From a checkpoint of a small contrastive audio-text model.
Model: encoder activation relu, encoder widths [128, 128, 128], text encoder activation swiglu.
Training: 11400 steps, batches of 512.
Data: trained on babble in 24 made-up languages, each with its own sounds, syllables and stress or tones, from a formant synthesiser, 39062 training examples.
Rows from block 7 of the audio encoder of a small contrastive audio-text model, named by matrix and row number. Rows with one number belong to one channel. Each number is 500 + 40 x the weight over its row's rms, rounded and kept within 0 to 999. All counts start at 0. Numbers have three digits each.
Before each channel's rows are labels from the 100 clips, of 14848, where the channel reaches its highest value: "lies over" is the class under the peak. Only what is clearly more common there than usual is listed. The data: babble in 24 made-up languages, each with its own sounds, syllables and stress or tones, from a formant synthesiser. In brackets: how many of the 100, against the usual share in percent.
# convs0: first width-7 conv (encoder.blocks.7.convs.0.weight, 128x128x7, each kernel summed), inputs 86-127
# convs1: second width-7 conv (encoder.blocks.7.convs.1.weight, 128x128x7, transposed, each kernel summed), outputs 86-127

lies over: silence (75 vs 41.6)
convs0.34:527538580530531455495494546528528542510546500541494482534533499491443523532530480524469490472491502490535542421467437501439421
convs1.34:485503539487459428537520474535513543409442566485476435480503480501481497507557520534475487497445457517528494445438492477485480

lies over: silence (91 vs 41.6)
convs0.99:494524471488505538472501490494491510496467377542528490498459471510466522514516440496446484499523553458441511489450442471459442
convs1.99:516518597480473452478486483441507433456506506543483473475500464494519565512547478439501482454479546439496431536504547498507479

lies over: /ɑ/ (45 vs 1.6)
convs0.25:497490484485455488583522473437491520495512515492511492667468489450424471442500497557458503528428522440469500503501470514495547
convs1.25:543541510508457480497524416436534518548544534466504521564493501420545438478539446612503526506444525525499502566529505481435485

lies over: /ɔ̃/ (32 vs 2.8)
convs0.85:443472545501518468469483547485475504492521489450434519378570467516496463543474480521500492485521516477500496567472421495483493
convs1.85:473532531525532421508443567475515598434512551455476404481543563503500456536447557495454506569574504519428541495550572502535500

lies over: /tʃ/ (37 vs 2)
convs0.56:523503468499482535488500505460468516512579492539451514543522543550443537553522492529523484520515512459545512453509495497425615
convs1.56:556518476507527592401515543514507463517526542506465481527507437512507641496519503461484530481535461502433472475482573543495492

lies over: /ɔ̃/ (53 vs 2.8)
convs0.115:538501456597446539559472451492498462546490565528534492473398440591477495526476476479526451509517506462470448500487583448414515
convs1.115:514530504594494507503511517530480452541484675542515514513328445527502494522541499509530510482505504497471487500476536481504506

lies over: /ɔ̃/ (26 vs 2.8)
convs0.33:479530479467475539534486517441511551387455474464535506499497462601431484478480480505489472485563488494472500464532528519601466
convs1.33:396489553411493543467490489471469536502466491471504504499379486458449467523440516497443504553562526490505511499575480527530492

lies over: /tʃ/ (29 vs 2); /ʃ/ (28 vs 0.6)
convs0.105:530529541506424458471622476488488561490525432491455524466444482492450479493504455533539546486421542492389526540523528544534480
convs1.105:458515542531446566485520513486460433488606475465495456478470465485514462487474504535530499476442463463499469562463587521485440

lies over: /ɔ̃/ (38 vs 2.8)
convs0.53:494459552506519409456375557511552490493450499531527499526478518528426473467506455494489457522597503420533459466517494509394561
convs1.53:548483456503552424488453521459497563493504503525487493495475463469496445550509496522413442510497443435494444467565516521463491

lies over: silence (69 vs 41.6)
convs0.106:496479465511527419505479553504455536422476501527508398516428542393454527471511523466492463450547550471534492464534400546517561
convs1.106:584498473479487476560486492575499492461491532528451468533528495472520587415512453454462414505520452459489461455479555448487494

lies over: /ɔ̃/ (30 vs 2.8)
convs0.14:506465464481458478467495586498520525473525499493540466423567520591507482562524480419496503527493475558487518509490509557438438
convs1.14:517528572436503500528482511507533576455500556460505481443497513530502398575438444438479445483498493542484583496588542525496474

lies over: /ɔ̃/ (48 vs 2.8)
convs0.55:557531508531530507505486467513460498536480520503471426565508557461464482470421480511506463540535526452503539472487473483492612
convs1.55:474495530486497503461519433487478514502503539477463470513459395503497549438470455523499541498518456479459525449529497517510526

lies over: silence (93 vs 41.6)
convs0.98:511454546444506464507497481495526408474494487515484504450483530425511484540518513460478527461466452529511479500518477526539417
convs1.98:532409474428471476471484490504465542414468460548480498489479626431520575484501480482429422407469476525551499467520428465488455

lies over: /k/ (39 vs 1.5); /k˭/ (32 vs 0.7)
convs0.26:451512476504518510492467458457467580473400498509558476582544498512539514514522524508484461482546539436522493477497470514466605
convs1.26:572511481459526481506489510465462507522499468473533549495511501475534492478516487503564470511546634421476474538447529475477520